A small segmentation model, trained from scratch: arch unet, batches of 256.
Rows from block 3, named by matrix and row number. Rows with one number belong to one channel. Each number is 500 + 25 x the weight over the matrix's rms, rounded and kept within 0 to 999. All counts start at 0. Numbers have three digits each.
# convs0: first 3x3 conv (model.mid.1.convs.0.weight, 128x128x3x3), inputs 102-107, a 3x3 kernel for each
# convs1: second 3x3 conv (model.mid.1.convs.1.weight, 128x128x3x3, transposed), outputs 102-107, a 3x3 kernel for each
convs0.12:492419500499503486498477454525496490503495507515481569533508542515489490500510470500503511498504488497523496495502556485514466496538511521512529495505542521508526
convs0.13:506500505541511513515480551520521492510494531498502484504515521514525527491458473496491463515507498520514488515521489516500507522459491502470475508526462514536466
convs0.14:456474514470529491506500486506539512513495495515498523469482443503519490497498477533472494468495492511491495491500493521463449466478503520515442514504486537542543
convs0.15:515491519506495497490559518516512465448492486495490514497519530501492521491499426516509533544478518499510504568525495500482470490494511474503472463537496499468510
convs0.16:518519505500511456465514503546516518491456505512544498490508493507505502504496469514500515493485476514496513513502505529498531506481476535501504543503497523530482
convs0.17:482502544479468503509541525492509530508491518458431508469499436491495505495539502530483520496504505517497503493485496503497499490489486529483518500505496492485497
convs0.18:446471498471508532498520454510526438549495466524470468529490482456475497521498539500507487467535512481504509456490555486473467502487508501524500491493524475526515
convs0.19:522465527516498507508538483532506526475487496499466506459518514476501554500502489533513510499503508504469504473484501447514455502571475522528521481528495469500461
convs0.20:504499489548468495498533482512509504511510505477521475497522542488493492496510491509523486504496498507509515488546489448507451505456394516502507468500500495468441
convs0.21:499494472484514507515454455498508548486505489499511469511480533522558499525522491484510506513483503519503455504524504499491502510474463510478485437474481527519486
convs0.22:511509488499496503535511514512507508496528498479480497514480483507539463503534522474476519473498500517463468504506516491490512511490520533512463512482523537521525
convs0.23:503485494477506518471508561489504490484499512450491509485505495519511479495531498517517493495505467521488499490516490513522482522507521506505506510533500522502502
convs0.24:527518535498478500454503535573470500477496520530528500451505497489506520503539481485477502523531479498505503499510504491488507480498524500488515528499491472500523
convs0.25:486517498486509520441525518533503525524486501531524503482498499530475499478488494534493466487503552534494506503500528496504514526483506501509515534498502527501471
convs0.26:510471480537516519491499514498533474505498480481511490507479440513497532516516504520483498502500502505541504484476481523548502469499484531567503486503522514546524
convs0.27:503490471511501490527517475506500507509529527517478504468500519540484561492500531490475444481526486497464487523488513507504456552496464505489499501553445516463474
convs0.28:473496504521517482490499507572517472487499534468504497485490483497482470467507480494477514488508512475492547491477504533466513494480514530470486528441496524497477
convs0.29:503472498459483488459482523457523501503454514469494515475517517507499501515507490497503513458531495497518506501500516511527486493500524519489506511499510471506484
convs0.30:405441475494473495500508499497474520504541493479510514483472505472520500495488498467480519492480462491490500530485491466436470476434443515502489529478498494502516
convs0.31:492490477515497501533513462487576533525465547453499500451493501498426497487518495504519483534520504484520476514485470482483508566449494554492503512463470517538537
convs0.32:475455511494459410505510515505495494504532497571499495543500501489482547506506498489504484465503511550531463519504506435500507463504510469530462504476489498483509
convs0.33:497506524488486454502506482508485470535533497487502508508500569499469508534508552483483552514501498510486484525501496490486506509550513490528532448460502492511479
convs0.34:515501494486517529521531537524520503503500495540518497499469513444518504488504510532510528520441554491516532497520480551485525490508526483488496500470522502486478
convs0.35:501478467478497464503500489499525518511488495529494474478498563506468518532452508459473491500542442456476515507486490502474445508472509506502491496487509500504506
convs0.36:518532491510491503523510525463507490497494466500491450470506492473503504526534531531503501505544479491527486494417440413528548520513499505481501465447557473497506
convs0.37:490499534489483525494499492514463452514478477502490499496499518437483496515483505487494515540518506500504523502463537501524512501512478517539465510500469520500496
convs0.38:533544546502499507521514503487499496481498491482498490510500488532520499508512493515508532508498506506494494514522504510500498511510496491484475494490472500493464
convs0.39:535451488451469462421498500521467495486511514513502500487511547488516524497498499507499480527500471451498500461514504482464477499491503501483479457460524499475516
convs0.40:518529534502504503513514503484496492483499498481500500505500494535528505519520498520516533516505507511499498516523504500500498500503499489483472490489468491489469
convs0.41:499520528493513501514513559521499491508506503425511504553546488501450503518523467499495501493491494521507431478506475451483479465526509528503484499534483501511492
convs0.42:513556503515503518529495490484492503502468496500562511497506504560492497484502464485487500491498464504517494475465486505499516452474512458480468520488496508520481
convs0.43:481514503514514519481500496438497467492501506500477509484500472550500463525494508510516505492507478482509485482502498495485466482506485522481477567486431487483486
convs0.44:495494487479501502491498482493501523506532499510463522497502493506506470468515511478493474516494505509482508483488503511468501507533503500495491464470515501519496
convs0.45:468441455466490486474611529471512488527473468494551500493538528525541472553515510407500502504502480510513498538523528527440533501497514522508475527483469498475497
convs0.46:486512491512479526499516553499484472460501508501490459508512501489489532526500528496500459488501498420445505528501520452439455531559488496502508502482467470488479
convs0.47:545515498517501515484521579492487510487528540511505455516489491515544493510559499532499503544501498520487511459429500514558479478523501529415487529497487463485463
convs0.48:501474493477420443488501511499514542496478509532482495504500510504458510517463484460494488544501485500495510529560495523496493503503512519504496486456460532509498
convs0.49:536542467494456494507526500446525488440489474454475490523521537527520472517502485497507501492490498497492481520461531503431492553482454501493522499499494504498482
convs0.50:539534492540503490504483499506510535503473504508577517492484496503483490490500515541499483471500473415488447506528502501493502513509483507486518504453430486434509
convs0.51:519529532503505501512513502485496493483498498482500499505500492534529503515520498521514533516503508510497499518523502500501498500503499489482471490488465490488468
convs0.52:500520507500540458525489486504482510482466504486492498491488540440526510440493508498506521530472444605495487495502483514490507481485480502522519498529531498498510
convs0.53:512475524561505527526510497483510493489510483509507497449488542508493492531505501491524526516503506500524488525469470494538496525487467506486525538500494501495466
convs0.54:482493485508505498483522559465498463468468496482500494503484440501439488450446458492514516521438461501460530502507521496501501532517502496499501489465506492504517
convs0.55:482562498500549503501483495547530527469464560499472500528527492503499496500501500505523515501520519508495486508456510521488509508520533486464510481487488515459528
convs0.56:532539540502500506519514503486499496480498492482498491509500489532520499507511494515507530508498505506495495513524503509501497510509496491485475493490472499493466
convs0.57:488500527542495511482490522561504487525513497531518498522495487571530508417502501513552500486520457507490505478471499572514482433500476503503502482523547497514500
convs0.58:487516500536505485480483495482512511469502548511489490521501532508505509525487481507500518517460498518476484507535500496544547484479483497489479526494489513482506
convs0.59:548477492521502507481487503546465515511454496472497492481477495533497504469482493488496458457506506499516525503515503548493486530472531511506499531494492503542492
convs0.60:483508498508549481510488468496516487420509518491489523526464464530497500519463563491505487536520493546503452510505511528536471462493533484500459463562468500504494
convs0.61:505499509485501505508506488491501503507499491482483531505520505504473475543512463475480529503485504540471519484485531532506511516554520547494490489489492504473522
convs0.62:484473509522521558498492508492499499501484453548515497505500510535473486483510425569524501503456500501478534495540468517472499508502484520497485466487456511468487
convs0.63:468494502502536511479494494565507537462498520472478506498506517560496552546532487461486499496497491491516498498480429499537492471500497562503447515498441515507489
convs0.64:446499499515433435492532534501504505433522511476504524493444513487492511506511488489498479472496508456494505467494530484503462501532487510526465508548500505495523
convs0.65:488497508490499564496474508501506494502517511494504513478483531492503499495496509476499503428489509522492489476478500491481505448468479453499475457531494486541517
convs1.12:513501503506494517505488517506558498521501565502491475484495472494533506512498519501502440528529484534541507530498525500506515485516522500491458503476521487456446
convs1.13:477518515511517481513502478577470462445480493405515476473498496493470515481500500519504491545499492493513499486485498493501497516487510515434405475395475452469450
convs1.14:495560523480490493513498489524504489512498502484449513460495455565485501498497527524509501483474499510471526506516543456500483491514454501478507511499491485513511
convs1.15:490471496526522506483469486506521507495496510553559565522549500501508509500489506493487475506479505490500529497507524524501490501492477508458511488494491541506521
convs1.16:495489499520511505489499504499459495445535496466443510491487499497489519514499513506469471498544495497422465489485500502498497497505503487437466485450502470496442
convs1.17:466476475552525551423517519499554541474488501519499506475503495500477503539494534482505488509507516450509488518486477514492507483473500480509509523523491568507514
convs1.18:484483516497472504522515512522543498486536477494514487540477499532524482494486500494499516494498505491492497482484522510513483507516500508490525465498503486490507
convs1.19:502485483496501496471510482534505507460465522454490475437489479502507499522491512490468470550501501519494492502503498422487512500525538485501489496491502515500499
convs1.20:494485519502497430510484490474504510493504588505526463490480526502505494452503529518497493493469468533519502511476504488475499512460488500505465478490502498499511
convs1.21:495534517493516484482464528506526498516515538500517511490464506483440496500497466493508497480499507518545495490504481483502461467494502555483507520510544490524528
convs1.22:486464487501538563520440504524522501483459481498500514494492502528525482512520500499449478482549508533528516498497500499468501512484493530505494486501506500571504
convs1.23:478481513500490507495481510494511484481515516500504499481472508496494502488505483498482501524531532524502503495516515513496497502501524482475500458474508429488506
convs1.24:472492499454494500522479471587544518550500508468519494486484492515497489555546509508493506493469497487499513477474480505511503531515514523480494554480480519499476
convs1.25:473496495497497511500494478517492482510486527521489502498522513551509504470507500480500544488502475541500448503501489493500488500490498477502517491498550492459488
convs1.26:492512452479514473514524513515475525525555535522490478501470505512488453489513518484521494495500472474514542517500492528477490505502510533499547511493509537488539
convs1.27:495525481525497500481501498493499482491447518501512497515525539533506520487488501520518497573541491505528504498470498451469473478493486491494510575483491525468504
convs1.28:516501492479511498470539549492500509454492490504468494483542505503568489498483489537500503485525473503469545466477494496452501500526499508500507492565500493501506
convs1.29:495485503501502512501479508527540551517528488529528464503491475513518509476449502496478487482501499500477502508509510503508513502535515457455429498476461423473438
convs1.30:510503468522563499498529504523522540506511540535477503452450491482466536482429500503512499541555494582518506500501500509490492499498502496516492475499497502457547
convs1.31:496512500509522471510520533483500545509456502408495504494465480509503503473518527525497488514494405503519493495496496495495508561470511466477516447547519454497463
convs1.32:555509442521508496488516528497479504518510497514441485490503489476483500488471522513494485524502489524501497502496482476496502456506518487512517493500530512472535
convs1.33:498474475494495493463539493481499517520506557523445489508483480486570539450508504515497480517517487510510475518486489503467474497469499494495502489498501496488527
convs1.34:459404443486459486501492461498503522498471499506459556515494500497567512503493500497463471495500509506472476501498508474452486480500487501503520480490504488489511
convs1.35:489492535513519524496506495538545523514510521512501555491500502444535465493538487494497520492503489492503501500494495514468503494500505538510504485519501491508521
convs1.36:501489512490496480496500470538498493529486528508539524458517501515521487491451504491499534499503445436407496528482510490499481512553495530490512474464536510485519
convs1.37:455488555460523460472489526501503454488459489537499512503498493485524568511504507498500503512501474549496541504505508502528502483503501502526473506499524546467539
convs1.38:500500500500500500500500500509501504508501503510502508494500493495498492491496489500501500500500501500500500528525527528529529530529530490491489491492489489489488
convs1.39:531513499499498488529545487514543513494438472500494495501543508499545512480482520519497506502501489510497492502478499480460496507506493500496492480459469491487523
convs1.40:500500500500500500500500500509501506509501504510502507497500497497500496494500493500501500500500500500500500523521524526524526528525526490491490491492490488490490
convs1.41:513525500502454525443510510476480547469494461568530499484530500492533496508538445500487470479523500452495549498499483498480517500504514493481518502490481557498446
convs1.42:497466498506500491543502509496530506537498526527505490503528471513450491490489490486458486514501494505497483492488514491518519498527531500562455488400489489500445
convs1.43:381500487442494495512506488504487480502553500496513483496504477504497493477487502443495468477511502497503515515520562544522500529509492536476463497493435511509534
convs1.44:502510511482485479474501502486502514573590502499449559512473503496544558514500494501494503489486517503491505521507480474466481506500501484498505536555510535508586
convs1.45:489463508489502538529506512476459478492466452493438478501550498505589499503503502505485483505513507512530512509497520461417439495452494515516510482475499493468484
convs1.46:468501512510505506473497474542506506474507481489538490484501517503491511499460495462477488501528464472492464497506473496506496498484498519531529466505558557492492
convs1.47:483505486460513478499480473509550559502516504531523535482469481503496472510503499500515501460540505498484495499485496495497484498508499496488500497479508514545513
convs1.48:506516513528568535506503501531504516478440491483500497504558498533595507493500500499494497514516497488500498469436485441437486491471479519512521510484524560512513
convs1.49:500497491495490480502503510505493501522500495496504498490518510483486503478479490502498500500496500493486503548534525551563527564561533473499487487505504491500501
convs1.50:506524497511462503505470484482443516458500467486496490467494496515494452502523494494501441460558525498481516509501496491483502502502517496469550517485527544534528
convs1.51:500500500500500500500500500509502505510501504509502507496500495496500495493499491500501500500501500500500500525523525527525527527525527490491490490492490488490489
convs1.52:516495470520478468534548499501486495504481502502531552478550525508512542502481506551477473536503489531567505521517502499500491509502489490502527503505505484499457
convs1.53:503487475502474495482452484423515500476483502600523479495498454501499493488531495494500500498461494494505499518526524513508486463432498504523494515527529499468504
convs1.54:471463513500499494540497498501501502516515515470460481505531505505596493513522532430502533518574490498472480494493504457428501475464500562525538498496490489526492
convs1.55:497516499488465470531422477492548522502507574481494509500489492504495505545510456495519502502501471480488482499489524499497482499544539471463510487505487483548509
convs1.56:500500500500500500500500500509501504509501504510502508494500494495498493491497489500501500500500501500500500528526527529528528530528530490491489491493490489488488
convs1.57:505490501455411515483500502474516504478560480612504529522488499520541500523500496487467505502461520504439477499500505489468500509518526523502505469503508497498531
convs1.58:479496503533500518492475461523488449500493495443566509495504501487469497500502478508484476539521500504499515497500506498500515530498488493487447502493436487543506
convs1.59:471477511501493503501483450499512538492461463439510452468503506476512511499488567491492477484488507495499494518490470495494498513499531501499487514499474463542493
convs1.60:540492497499536470475497500496477528499466535487452499487538519515492527565525503535538484500490492477492494504494477497508450504503493494468514500455564495477490
convs1.61:495481507504562511524518505466488487465459490504459501510516484533495509498445510546480465538522494499500511492502500504471512507552500492526534481508468528486503
convs1.62:474514500504511480466491504509494532460423542567487480498520479510555503495503500519502471469471498506500494495469492502502496498502495545500493560521518502485498
convs1.63:499477454482495469477445556499502515509511511530503496493502496466498521483469527463505486485497485471468532498490525504506500504542505498499505503493526500538468
convs1.64:503502509503602473500515499477471473504472520498506480518501520499501491516499528505498493511515515484530513498502527521505426515474496467502495461505514568491513
convs1.65:501524533495498521498472501491494516499481470514526511477465563507508543568515502514506526498503548509530501494497439507523491500508510498500489528480505506494530